{"model": "contrastive image-text model", "encoder_head_dim": 32, "encoder_bias": "all", "encoder_layers": 6, "encoder_width": 192, "text_encoder_causal": true, "text_encoder_width": 320, "text_encoder_norm": "layernorm", "text_encoder_head_dim": 16, "text_encoder_qk_norm": false}
Rows from block 3 of the image encoder of a small contrastive image-text model, named by matrix and row number. Rows with one number belong to one neuron. Each number is 128 + 32 x the weight over its row's rms, rounded and kept within 0 to 255. All counts start at 0. Numbers have three digits each. After the name is the row's rms in percent of the matrix's.
After each neuron's rows are labels from the 100 images, of 14976, where the neuron reaches its highest value: "responds to" is what is common among them; "lies over" is the class under the peak. Only what is clearly more common there than usual is listed. The data: made-up ball-and-stick molecule models. In brackets: how many of the 100, against the usual share in percent.
# fc1: MLP up (encoder.blocks.3.mlp.fc1.weight, 1152x192), inputs 0-95
# fc2: MLP down (encoder.blocks.3.mlp.fc2.weight, 192x1152, transposed), outputs 0-95

fc1.724 048:116089137078123167129121173090150100196124124114165115238093126123166166148129151139079095111121148130148115139166102154141127150120148129131063114116179167175133063125126140141129146158107146116079128083140170130138160155092140091127091160160143113192148149150126122192154132098155037137
fc2.724 066:140189124110136110123081137195126165126154140135113133129145126069136124233101125122126137143180086102113066166136173127158124142160117136132136127118125126183081128128128109069113089116133098188114131170090113106098115144137162123143139121105112069155099143161134129062123129150136135109
responds to: balls and sticks (76 vs 33.9); balls: twelve (65 vs 10.5); balls: eleven (27 vs 10.1)
lies over: grey ball (32 vs 4.4); stick (29 vs 1.6)

fc1.715 112:140083097194142063141085105121123155114170107153162125091116088102107124120129129134125123071136154183139082126121151133125182156151123079117087155128223127176130135121138102104125093179144102148159127148165162121089133146160071173054129088175198096137195107157103132161141151154141167163
fc2.715 123:117221111156102134145136146134104024121111114124114180102162133100145126122123103127138146222092118130081113084124066117081132158084175129142153182146106170130109130115117172129176099106084183098142135122113138134148101157062149122161107108114104107152128176134145214093145106145144149156
responds to: small balls on sticks (69 vs 33.2)
lies over: stick (84 vs 1.6)

fc1.593 087:161144141154149144133065065114038136078145123101136149036104074181086141163155112132136136061108115153181102111197099139157160150061144097134135133087132140140099086122170153132085138110188139168121153143148117131146149075105139190088136102152145132057120134126099163162130068125115178107
fc2.593 095:145184086122130146152088107134190099125162108128109210153132125063133120108176109135147113201086115110106188152094053137111136130102133158126129117133135144101192126150162068099175103204050061089147136125182113103194151158172064105167155125106130131129179143143162103091111148093131110157
responds to: space-filling (70 vs 32.9); balls: four (48 vs 10.2); balls: three (33 vs 9.8)
lies over: white ball (74 vs 1.6)

fc1.441 103:132116097116076105061113100122115116152145173088116157086086141175122104117134122178100124062128108139133141098144121161150182137104119149153139174174116102127160090099166098173082113142176143119129147142130162123129198083147118152108108205176192134073130093083125174176150105144127189220
fc2.441 101:125163143080148152146104106185114136164124114159147133120124110121112139151228111166138098138176121142132135150129067132101153131103139125116107103097107132082124170127111123102172096164053045158118145138052114133113112145088110137255117123130123166193125095109104130133136141110121130146
responds to: dark backdrop (99 vs 49.4); balls and sticks (68 vs 33.9); balls: four (35 vs 10.2); balls: five (30 vs 9.9)
lies over: white ball (100 vs 1.6)

fc1.382 061:137144110131141119131096045086107106084149137146098120019126135136123139128154135138147171114129129137118154155136093096093156144100164096150172106096131113065168067156166150133104141120165075107142111107129095116138130049155117203131144124187151143048142127134118141143078083084142160131
fc2.382 064:155192113124137118137078118137114127120155126116105137097121153117125109114150115130119109174140155104108096169115081122138093074115126144102133148153153141126096198145110038110138101195097168159128124194167134103161110178151058126139150027113095231106144087153157165073175167110129134194
responds to: space-filling (88 vs 32.9); balls: three (65 vs 9.8); balls: four (30 vs 10.2)
lies over: blue ball (28 vs 2.2)

fc1.89 117:193129126140095098138102110105139082107121201105142099144133188119105130111095125096128141101162125147101136093094150178131140130138098137011102139127196124121135144097135179103160087088114138115113140083055201091208127103111096113125106134100155135130235171088133139125143128168101120115
fc2.89 101:127013089139131039153151124096205081141152128119108112127133112125128093118114119104114143179112120174034097107141145125130122099172104122124060137139127139206165069133135172168137097132173145165113138138107107097145093141113125120146115074054130082179162154120108140035128179151122116132
responds to: blue ball (100 vs 65)
lies over: blue ball (94 vs 2.2)

fc1.519 093:113126127061077143130104198097151068127129158150146135155117143087080154089053133081168113015211115114140120101124117126140116141099126115150075098125116105163069120118150155127149170109100122103133145090063151108199133111100116086178096120123142115089215121163164118131151125128116105098
fc2.519 099:111138098133087149151131122181167092159131135126127137158129156130102084179137110160140157204144140131106108049177144133150137116124113144155118116128145125097164163102124138109159076126127117177110122146057157096155091159091098098177129102129130159219128111138145096072122167177140131082
responds to: blue ball (100 vs 65); space-filling (77 vs 32.9); balls: twelve (60 vs 10.5)
lies over: blue ball (57 vs 2.2)

fc1.684 121:116130184156099153123123138100144094055105091133113069111133150161154095171070122182161111102130158116108188136109157119106110182090131123128080132137154146131071124144133081087145153076079067161134111111129122140089105162125168108148101150087138159196156185150160077132132124105140150089
fc2.684 100:138111156135143072130117157185105167173120137110108197167133128055131177133139115098143099156100080128133072154154147117201175107214092142118157102108095144149129149145110163184100124183168183194119098088099128129158165068114125095158135144158143099143099063112057088109121100111132123155
responds to: branched (86 vs 54.4); balls: twelve (29 vs 10.5)
lies over: stick (31 vs 1.6); blue ball (27 vs 2.2)

fc1.541 100:164143116191085166167185037140114139166139117106135139109117207128087099118121130117127087068127105097127064081090108090129120153159107160098128142098196104217079173134152115044158135162058119056125144124088143156084058149068129133145150167132110173124102143110157168171163149109172123080
fc2.541 102:102122121147138180138121115165154133100035111132101107154131133161149165151124112128137111224163110158182141167174141127074122104132108138126128122134139173089178105123102061183233174149174109128125113114149132112124098155138133135106130146158102083126166083079178151115154094139122114113
responds to: space-filling (100 vs 32.9)
lies over: grey ball (83 vs 4.4)

fc1.426 110:108136141090093130074108174119183135124168174124133161098126135139113091096150083156081161096130084133143130112097143171095197131123100143142153147110113124133180154109135023165130110144124131125072164149120158141110175092167109132144153173180145116149158024097148123087148105159128111161
fc2.426 114:165116089092134136137102143155134147139103125132124134114142136149114165193192098148132137204210151080134125107141116126078144118099170133112116131132122154106126158123113164096110087147087096157131141102070154129118144137106117090209109167104123134226108092060124124131101119116133126096
responds to: dark backdrop (95 vs 49.4); small balls on sticks (90 vs 33.2); balls: four (40 vs 10.2)
lies over: white ball (93 vs 1.6)

fc1.203 104:190151158105139119120142118105136084175128092085139134164097064188119141109187122160171119077094147133087087174138088180122151113127056137070116153067114157159170166142114130133179156124107155207118093103124120175184118141143090142179117120134133151133075151135142150060170121093106122113
fc2.203 101:131151110130113080129177123140176059135103128122114096123150137165130156124224120143147123106066167181107031138124124159124112139146136129125120138140121116150134203145144150096114142183139142204131122104089097143124066111127102127179132155137135203136070123151129181094106117140148122095
responds to: yellow ball (100 vs 41.4); small balls on sticks (61 vs 33.2); balls: twelve (27 vs 10.5)
lies over: yellow ball (93 vs 1.7)

fc1.16 121:103121166131142135125085144132193079121104161135150133115082125135146111154130119140125097117160107108146140149141088178133103063208134153124069128095108184095104061131120177119110169146086154097165128110141121139186156169172131106217142188134114146102126106124132112120131145105123106171
fc2.16 110:141181090107160192101106138187130205134142157163140138166134138143151207162117133156120110136173095046060123123134121128140117147062166143142104110142120096044106098151050087098150133167114093129103142146136119139121116189095099098180109173055169225128072086026139110129107112172133129146
responds to: balls: twelve (31 vs 10.5)
lies over: grey ball (35 vs 4.4)

fc1.234 100:098175174136166106112150089073141075184129080079193171083149094124112099116108128115149124094102139140063128106152108112145115086164107156058053128099111137196168126103089082148128131106121115100106171073123091191212124142124129171150140124094168144150089135189162105119212146139100102164
fc2.234 082:111143091139133074119160112095136074138123124113123102124109180170136133131184127151130092132140139128168142084098097126109153143099080133140124128137126114174128199153137126122169142157111084049129117131091136132062095135203111152190128123051116177129136082108135146138157106135133111156
responds to: balls: twelve (42 vs 10.5); balls: eleven (31 vs 10.1)
lies over: orange ball (29 vs 1); yellow ball (26 vs 1.7)

fc1.4 082:098097149135121147155140169128107137125158182116152173126065198121134133164067154109162149053168104171033103183182137120128177134178126171118112094179148115199143100110108110063116140175102169149117122125133130127127038123087126136121151204147174105114129122144087099172124118116162121168
fc2.4 093:121135179145139108157071099076132108145081136114142109169102151112136167160097129144139131165110149129201083116204111120102109155082140117115100111130128183133128140120138115168153068077152077071131143136165158076148209062190169123155130093169121135208090168162166161082120112117110143147
responds to: green ball (87 vs 41.1)
lies over: green ball (33 vs 1.4)

fc1.346 048:109127120054143126125137194114145105173101126104158133214122139111151138118127127149110089086107146166121121152208125106144118134122121138124070096109126146187149055107165162156110152146126153107091100094159154105167147165102129105120080187164146093178141137172113091171146097105137052145
fc2.346 070:123184136094124165124104119138127120128206146147142083118134124071138130220122127089121124189194110106088079116102166140135122167143088130131141130131117136182098156125093103083114076126142092169127145182088125083072147134114169104165146117131116080116100147128131132093117135150128124072
responds to: balls: twelve (63 vs 10.5); balls: eleven (26 vs 10.1)
lies over: grey ball (30 vs 4.4)

fc1.32 113:085112165100149126146074108129088161111106151111145127191155114106155080170075072139131203147080078114142115174090100159101102174077121128156122180105143100099150137098164167184118147126102114116144110099059130181173101137101072091165139203190085125092122095123127137165103138133125121158
fc2.32 110:119095105154122105098106127141191093159100122128125127116115130089127177139255118139116142146077175162120209095155125132146168127126118109146096144141151134183125128159099080155159119170086115122169133092082155108094132097090129129155132113089122138163083154164122088182114183126122147116
responds to: balls and sticks (63 vs 33.9); balls: five (29 vs 9.9)
lies over: white ball (100 vs 1.6)

fc1.365 074:101116143066145121144116146098138121123110123181152095180134111148158149141131135116066128117104083111154132110168161071147064129105135127151035088138114110250123083129179187144135111054060100132137094128109109143159108140132159079101150205173147072195142120157132105120136081137151071111
fc2.365 101:144131167136132113130111140137135119142197139154130133135104130092112056137174123110117133221127167107091085140103120124096161092156140118112157131123120148113124233140076073063126108194112163152119122121104145044120181196135085104217123042079119140108092073085138126107140146097134107174
responds to: branched (92 vs 54.4); balls: twelve (87 vs 10.5)
lies over: grey ball (38 vs 4.4)

fc1.639 105:156129155120142120113102061148118180101108113099110123084161129150119131141119115108123103086116149140125069135126065131080074138108109100102107071098185057182160200143102193080185161087207151145137179112130121149092101110072183144165111117116121118127091151144181173088132081121127094144
fc2.639 093:123141110140128129151139116145147146107049149141113132121102120089132172127134105133136116165149129157182174109076170143161132118143156118109143069137145115123145137115084059164176113212106074175121140145154118097093105128127152138061126142102122066166152124161191124157113211162138153088
responds to: space-filling (100 vs 32.9); balls: four (35 vs 10.2); balls: five (28 vs 9.9)
lies over: white ball (100 vs 1.6)

fc1.73 102:180124128147136128142096100122139098125114161132111156145057128107135119165082143116248118068179151165136105153132130175071205124100145141067192170131154099091183105098104097113131153161180137140108166097113182123131124199137061143198090114114127150115156106086122175128127128101136144135
fc2.73 104:094186126129128088128149157108091110175115120155172126131100114139135180113129064134134130157052138103058053111101131104161150116107197112124108105125137157189090119121121130095134060098114077111109125095130138093157188102135144124067125112115130108141120107104168127096140137107130131180
responds to: small balls on sticks (68 vs 33.2); balls: three (27 vs 9.8)
lies over: stick (39 vs 1.6)

fc1.232 096:122194157126147166098119161116065113116060185103128155111129107139111173114149142167105153094131223136093193127120083072109144132132151144222221199079120162131141112116150166196103175125139131172144101119114127101140138137144130127151171201136162123170111175136144110114110128055092144139
fc2.232 091:124109166123126100077091137115103091127084115117099163120132107096145148170185137081111135138116144163161085148123098126071123152098151134134146120135123114133107159145177092166058000168148075087142132136131094117119168127156186112144136114172131128133176175144097109196138059125149134100
responds to: small balls on sticks (100 vs 33.2); dark backdrop (100 vs 49.4)
lies over: stick (49 vs 1.6); white ball (34 vs 1.6)

fc1.728 114:147142152128118143170095152138191108122129155118108142145071137119129091130078106123139151143135087125106067106144117137120096067162113135083150104148120117099168117128129181144134097139168101114100212111103133143161135115161121142151117064135106100169111097116076166170137125101121120125
fc2.728 097:131116099103114083137160147173066085145120155119166108148119156135181170111182103111167129116135176134119134071100147143122132230129132124120189128144162124128080144169092056097165125146130120121112130121068123125081153159103145096131099167098125179073144136138161109128115129123124119118
responds to: space-filling (82 vs 32.9)
lies over: red ball (38 vs 2); purple ball (32 vs 1.2)

fc1.97 117:093097174121176112165093112084106149222121133138168113184107118158103078111176053173126157109086127091138158091154141154148144144080142141140118157096131130144173110104133091192124133102129205081161145054145152132103117135162125137110147168185083114093100099136150097123135140139167161143
fc2.97 103:124106114142133139128144144146136164130112091109159107143117090085114164154188131159147128103121139124153129095121103137080137163095124131124042092118137166224110151136126101113169127130077079175147126134073122147097127100183134126214090170097151169156089106109075075227078155121120164182
responds to: balls and sticks (80 vs 33.9)
lies over: white ball (98 vs 1.6)

fc1.712 075:165138098114132129168127099106090132090159153135140167076127159138131174162152098131178146080122143163195113128135089066113171144096131100120155145071149136116113075112160139164164161130217116125137124116125090134165141059157084166153156140192116123031132135120102124158107119121134172159
fc2.712 084:140165162164132182150089113118127109135088093129094134124130143099134115076135098170108123171149149103073131153142087110140119088077130135108136132148141117087180163156154052104176089174066105126111138120123145098167098211147065130109127065073123216147113064148171131139138136115133125128
responds to: dark backdrop (85 vs 49.4); balls and sticks (79 vs 33.9); balls: four (52 vs 10.2); balls: five (44 vs 9.9)
lies over: stick (84 vs 1.6)

fc1.495 104:121073183161177108100094130087087122167141169140161131135116123215080079089160080192133137167114119073159184172195141093172179140085113175158145170093136114127177103148144158197139190142116213118150124106108111140138151139158126147141155110124155124116093117059093149173174125143120166116
fc2.495 099:108160100126116164180172113147177204108113150129145115094099125171132215140207118180123118155096135144149121125068092121104129133128110144082106080116136141161103107122140054131179118109087093204112114140077124133099119145144148149215115146072121144221104117147092117171065139128116120136
responds to: balls and sticks (78 vs 33.9); balls: three (55 vs 9.8); balls: four (33 vs 10.2)
lies over: white ball (99 vs 1.6)

fc1.361 109:067198165124151108088152136104131174149145134125141155160133102128114127126155129227149129070098149097129138107099094102162079160163137122154124127103123099139088104130148164107143200122178124157116139095126179132165168174132061173178137128135137123083174145114129185105154115065163164178
fc2.361 091:128122126123094149104142169128156111141194135098112098135146132075136052153187091050132129172150135109099152081229136158127100104106095140110071164112115109071084175135122174134135128088100156197104158080102154131148126136110114101166167166119124153168076069073095098127132083148092116014
responds to: balls: twelve (37 vs 10.5)
lies over: grey ball (32 vs 4.4); red ball (30 vs 2)

fc1.681 131:124139119030176174109115194112138098134112202126147142122129129146113121115139089114213140140137160078116147066137115122129145133121140140191135148079109150130140123142077171193152124132121144120110116060152121127140128161120149084156125104138124187084129121114154188118128188093127147142
fc2.681 112:113138115104150129099145115135080087142076118122127154136132126108147106132151124050114155179058210182157120124100050135060116144133146109117109161114139172186067174143136044148143087176164129155140130093073084104119131149151152132172124154128150137125172169157110175196128106173149134090
responds to: small balls on sticks (95 vs 33.2); dark backdrop (78 vs 49.4); balls: five (35 vs 9.9); balls: six (28 vs 9.9)
lies over: stick (64 vs 1.6)

fc1.390 056:150094149115107156110122194113166125184142123137163101244097115144136185151127151157070122145119109110151111128096112207113108161148145110148053138113176161172138091155094167112135136133130113095097147097138142152104178129078136093112112114167124061164117152148141109161113139104145028115
fc2.390 075:134157114142135095115068140213105181130112134129122171121121123086138094175123138142118132089203106089132070149136175128194098119125165128137157123126121140148078107124118076067153123178064132220095125135154111106120059161176119145088131116078132129137111081165146153099116157150135129173
responds to: balls: twelve (75 vs 10.5); balls and sticks (64 vs 33.9)
lies over: stick (27 vs 1.6)

fc1.83 117:135135120145120168147059136073109072122190158119137140090130202112154088143070071169149181138174060154090120077158099087122072144181101109109125164119129132106109167115092086156118192084115137125137113093099122158162149165135166113097126168175136059138105160124173117100099108109212164140
fc2.83 119:153164166151132139070187135069133128106163128152186117162141141137151105146126136170114113172142156107120180172109137137101165136026139126153092089130195172161124184098182074107060072067100098155115116143143125180153180128136141151128133139171146137129123152149130090113134192100138136148
responds to: branched (84 vs 54.4); green ball (69 vs 41.1); space-filling (60 vs 32.9)
lies over: green ball (28 vs 1.4)

fc1.568 117:094163099112104144082087102151136146139128148148127137113060096091135114161197136148132156218146085110119095134099113137108172119105107100104124155116173106135188124123127181127149130153108126107143148201139118158107105126167093157120123183174137134114185171176111159173138199071089105153
fc2.568 107:141112131121138132180166104094104117120079121127131119109133126123117155126097133120138122000135206155208153134076068096225136134088123127126066111123112145075087106144107117178190189159111125108134131134087158152073136144103168127163130120119119151137154119039140111058118076162128137148
responds to: purple ball (100 vs 27.3); blue ball (100 vs 65); space-filling (89 vs 32.9); dark backdrop (83 vs 49.4)
lies over: purple ball (100 vs 1.2)

fc1.60 113:103152123125151137100099108195130160141122118155126136131047071153133100172172121195137147097166174086139115153077039149135181110153125129141135143149176095102129139119090169137151148130081118130147130149117127135090124133144111120160105126165127128140243153123181139102139132094103109116
fc2.60 108:117148088135150114157124128149107087129082135124133113122124125124129154186127114134136122034162191077179155171114100132148116088086127132135125124133150129088096157142119142157157228153055112087113116129077136165092106115130166123192131120112126202146201173076156106089109094120120146174
responds to: purple ball (100 vs 27.3); blue ball (100 vs 65)
lies over: purple ball (100 vs 1.2)

fc1.324 134:152106118120141134122096125145131156121154059116133131114097121099138136167178136186138121181182122164130093101135133151118129125133132131125109108134136073062215114089169099158158000117160152101150145165138122147166092139126100146137110102122146129145109136138104103155120187098117100124
fc2.324 119:157138153128149138135122111109122097125132082112152104103144118170136109102101101098136155087103130046095159119139142104149145152130172157125119119121135169132029176144156190123133255151067118146119127120101131130136211117146177121138125146110147120143154068102101152114172109180133117197
responds to: purple ball (94 vs 27.3); balls: twelve (42 vs 10.5)
lies over: purple ball (82 vs 1.2)

fc1.387 096:176148119184139130178149041103091137111122121142132123077143161164128107143105165131082118070075112103132048114091073094136160142162150091086110109069154112187135197125138129110168130139093147055115169066108124130141105123089119173115134117136121192075100159149126099161130097118146126089
fc2.387 094:131114109129118148151157103155171102132063120137109115145122100123143152184142081134142108235168091141165204103174125118085130133146110142115144120133132158096183132120129084140134108182185115198127121111125150097119074167130137115103151152137115087141169078107211110098150170144135143161
responds to: space-filling (100 vs 32.9); balls: four (39 vs 10.2); balls: three (31 vs 9.8)
lies over: white ball (77 vs 1.6)

fc1.623 046:119091130065134150121139193102149108183112125128171124240116125118157171154125131147088102105121128128126102153195108134179133150113142139143062089104112136196126072120151185131131123136090186122116100079121167133146139171116134082121093168169156091172147116173135135157163120116134030129
fc2.623 066:140199148118134105128090126190143114122206137152132111124122123078143080195127132121122145178190128112100127127124188118099144120151119129131144147117128162203096178124111079069133104168135096175123134182098132056107140168130141107180145105100110083167096125125157114096111140117136126102
responds to: branched (84 vs 54.4); balls: twelve (79 vs 10.5); balls and sticks (62 vs 33.9)
lies over: stick (25 vs 1.6)

fc1.68 136:145143182101155144116090093060110085154123170161120135125069151135165095187123169068160098131109125161065085160192164179109211138140105152050133124163182114049150171076119185153121161135131182154137167107113158085103151147152058126171111111142116162143119148113112121132163136118191058100
fc2.68 114:109224116112090100118115128137114129125124104127172056174073174118129224127136079132145133143073142167097115110103161149113109183110221146086169099139134099165152163136187153155141095113152090180135115210134136099166151153161142134127126099101142179178170140151069121132127196129127131132
responds to: small balls on sticks (95 vs 33.2); yellow ball (75 vs 41.4); balls: twelve (41 vs 10.5); balls: eleven (33 vs 10.1)
lies over: red ball (43 vs 2); yellow ball (34 vs 1.7)

fc1.36 113:127157169130105130103102126105116123172154133182132099181128133189078112046139161175105102159161110105172142211179164115163142091121089163156127159076040107099189159134182135157129178144123177149140089127105104146128152142203089144157139120174095146161089118098115166091129120172121112139
fc2.36 110:143156129122122178177135127084136190128117136138088122114096106120127217131142153140124130129166132121129121170141130119104111101134144130129160139136125131180026096133130117150100096073100009176108138121115172148143153102189174121149109104072125123244082110077098121157095124081115120125
responds to: small balls on sticks (90 vs 33.2)
lies over: white ball (28 vs 1.6)

fc1.654 114:088116171126139077148134120102122135124139079109139111144164149096139147065041121120136096142103130223111168108101168127121119121167136124126116120134154109152067139127145122105099110131124119034110160109153167123065142123124107141145123121050150107114059099131140142172126124158144112152
fc2.654 106:138160139148129070151162129109114139137072120141111139131127124104132161133108142118110146135036096134124138182089129127081121052121118145140081145118135130073083133135106155126152126136103132088122124116105120173114138203165116122169114105157122149165183128129123125151134198127131118168
responds to: orange ball (100 vs 27.6); yellow ball (100 vs 41.4); balls: twelve (29 vs 10.5)
lies over: orange ball (99 vs 1)

fc1.644 097:172155189135109173129145141156107117147095167133090137127125107128096196099173187183067131090158246121138142204144112087125156131147129140181173165114116163130169109108155153155079196118129150162143084141113137085102144184149120130109157165132199136216108172120121085088100129097112166149
fc2.644 102:123142138144117130110089133115101128131119116120096167122128113136158152123140144096130132117116072110146104206127173142082137117133137133110160139137112117163119157145183090164053004130119016101131130147152109141127175084149186130099121055125094129164164163128101107167136056078142120112
responds to: small balls on sticks (100 vs 33.2); dark backdrop (99 vs 49.4); balls: ten (29 vs 9.8); balls: eleven (27 vs 10.1)
lies over: stick (55 vs 1.6); white ball (27 vs 1.6)

fc1.136 092:117109129143161162162143083086120133128166132126126148098071206126124191180145066123151147141146148119137135126140059118140158148104093138148138176065114150155087025126129135117151150105178100119125127101109111136149120042138190144113134126138102115073142165112098170206129092119136176108
fc2.136 079:103132139127130161145089095128144098105139129141130120150146124160148157126132142102093123145118153159095193128120148137095091091114131142120154117129144090118155208129165044154164084177143166130124125159102134110190064244126067153166127107133153163156101083156135102107110153113127111169
responds to: balls and sticks (67 vs 33.9); balls: five (49 vs 9.9); balls: four (39 vs 10.2)
lies over: stick (50 vs 1.6)

fc1.403 115:154181096065181140086130128110150096153115093142108159123113099149127075103118077164185174101178129152136084138137118154098104042119188144116122187143175148148151095156130111162117111103096126123112110073106168159138141108117149114188143129098155148218067125095203124119132108105093085128
fc2.403 099:115155168128141134125166132146167079119149135151151130114118159176156153131123132135154115163112164123086146096122113139091128136121113140135181085150137194123158182146156149083150122155142074196142132136149174127108139122167122116151108203123096237076104100101193124172137139123124146093
responds to: yellow ball (86 vs 41.4); branched (82 vs 54.4); dark backdrop (76 vs 49.4); balls: twelve (28 vs 10.5)
lies over: yellow ball (30 vs 1.7)

fc1.709 117:088117174127150079151133126105129137125132070109140114146166149094144141072036115118129100141113135218102171110097163123121107122163138120126123104132157108153068136127139119109099109132123121035110159111148159120061144124126110136143122124051156110124062095130146136165127133163137117152
fc2.709 111:131156131145127063154157128106114136137068120134104146128127119106134158134088139120112148139034096141119143189089130122075126059129127142139091135118142126083077130130099153122153134134098133083124126113106127174117141197170117127163119098140118145160192125125120124149136211142130122169
responds to: orange ball (100 vs 27.6); yellow ball (100 vs 41.4); balls: twelve (27 vs 10.5)
lies over: orange ball (99 vs 1)

fc1.586 115:199127130142094094137103110105136078111114192100145095142130190119107133110096122089134135102159124148096139092097143168130135130134098138014102141118189130129137148094136175103159084096112138116116140084054201095214120105115097113128106141096151137133228164089134142118148122169100122117
fc2.586 101:126010095141129035150151122094201083147152127115106108129131114122129089118113119107113142182109118175040098104142146128131120101175104122122058134134129137204167070135138172163136094127171145157116140137107104098143089140112128119153115071058133076178160154122110138038125175152122119134
responds to: blue ball (100 vs 65)
lies over: blue ball (95 vs 2.2)

fc1.86 114:122146175079126164164068236064160077141168184147131103106129150118099109105079099135189124068159117130155073132119056123034138140098165112119082091156075080158133122089140187156072197113134146125183172091069143118187171172088085085139086133084092135113172086117131075119122166130137116105
fc2.86 089:094074057110120121134146111091184170134117129116174150177111196232125124170136151183127140170125124092078104163133201094180191081087056088145153097137104142112208109096157127172174081089100121193117121141123168124079127124120074150129150116112142140215078130111120146074094175155139114147
responds to: blue ball (99 vs 65); space-filling (77 vs 32.9); balls: twelve (31 vs 10.5)
lies over: blue ball (71 vs 2.2)

fc1.620 112:205134134144108086131106111108130087124112178105156090144126188119103146113096121091134131108161130148092137090102143164141136139126093139011105143111188131135128159093128175096168077110112139111119137087058204097205108111120102108132110143096165140133226145084138148113157118165108125113
fc2.620 099:122013110140129037149150121091201085151150126116106102126129115116130085117120117112112139194108117178043111098142141132132121101176106123122059138134130137198163075137139175157143086127171143147115141129103104099151085143113128116164116074054136074174164159124111138043126174155123119129
responds to: blue ball (100 vs 65); balls: twelve (34 vs 10.5); balls: eleven (29 vs 10.1)
lies over: blue ball (94 vs 2.2)

fc1.559 109:150126118103158130136093099095185168121163151170154129157081123128085054149158151108187109113135144145139089141172165099114176098137163115109136097123237106111125128138079071098111112149089133138086156137167213112165118059145136126101119156143128105151113094146135151096110159138209136189
fc2.559 108:107195151159126137132145132125048107121093138126119154115143122134133141093095116120153148195141091125079134034095034159068123200131242129137132133145139127079130168135145151122162138070131100123114152144087114139124151154076174095195104098161097159185082147109211155132164094100116136134
responds to: space-filling (99 vs 32.9); green ball (99 vs 41.1)
lies over: red ball (57 vs 2)

fc1.551 122:132158110100119129104098090131149151107158125142113114123093097096128114135197122164096157248161074107126102120085136156089158107126098107116120166127171064116199115103133160117164111138115113110144156190118088151108117101126090109121118180189137138123159188140109194191120197090077104139
fc2.551 107:116084143111135118164086099155078134128074122155147113115136144158136119142122119102133143000121247131175153126097112134255151133101100128132065111123119158114077122141120094147167176159105163119128137103107181140072109140173147120138108127059152154095121093074159092086123064151120150164
responds to: purple ball (100 vs 27.3); blue ball (100 vs 65); dark backdrop (81 vs 49.4)
lies over: purple ball (99 vs 1.2)

fc1.81 052:100131128111146160085138150126158093181125143176190117243117130135163192130120159138031133120126104135174108151145146165132086168120096137153066126132122155179132100147106161166118156107101111113110138122127111126103197128070122113154090126194111060175126156147130113118105129130145052086
fc2.81 073:136155136123130090155102137224139171132117130146140150095117137134130080169126131136143135149196149072135137139123110136144119098118122137130123106114111132188108144123116080039121063180077152189121129148185112111123037190129104134076123123082119121077114082130119137152129126126133126133
responds to: balls: twelve (80 vs 10.5); balls and sticks (65 vs 33.9)
lies over: stick (28 vs 1.6)

fc1.325 119:097109129117127144131171128097180163137095129083155155187119137091182116157088059110147149149119130085121095167089145128134150112128159131140177187119117094157114172117144206080151149101066083116148124107079106126178096131112143115145152172184128124104136120158074121149129123152144115131
fc2.325 111:119112116160140060104157102140113084149164119142120091111180145165132182159170181126103172097131156169117214088129136133096123179109101111119127162159140109126128135144082019200147112176149176116123132132141167115097144124154153120107117101072147129135070182095122142160158166145104121118
responds to: dark backdrop (85 vs 49.4); small balls on sticks (68 vs 33.2); balls: five (31 vs 9.9); balls: four (27 vs 10.2)
lies over: stick (55 vs 1.6); white ball (30 vs 1.6)

fc1.335 107:138124101150124124152124108125129098107114205125154104136103162120069106128127147103108127102200133132113148107119122211118134116142128123053099143137198107113143126095127207120163084093111126134071139097026147097159101116079112090136067129107132123131255151094129133115149142148130125096
fc2.335 093:131001068138127005168138118100199069143130129116111114132135119117131110136123123114115140147119147156070116120124128134135126094143098129127047120134126145207153074137122173192163146141131148131115131130097130121141114144129145130148108077060123115185163148090146139000132142140123124149
responds to: blue ball (100 vs 65)
lies over: blue ball (100 vs 2.2)

fc1.757 105:187153153125132097115136118117128100168108107107144125174098055191120130130192127160166124083100175138083086186132084168135163129130054135072133144070114150176165176130115117134156173141111141177127074095124121177188106145140085133179129129124159144138068128136130163067161117088094121109
fc2.757 103:124157118122111096124178127136179044135111127109122104131144140174132148121209104146148119103070160195091036134126148145127119129149149128129132137139115111158144192138140147102111135176136127201122126099096097145120063117135109127165142155133136209139083126150134198088100118137144125091
responds to: yellow ball (100 vs 41.4); balls: twelve (32 vs 10.5)
lies over: yellow ball (73 vs 1.7)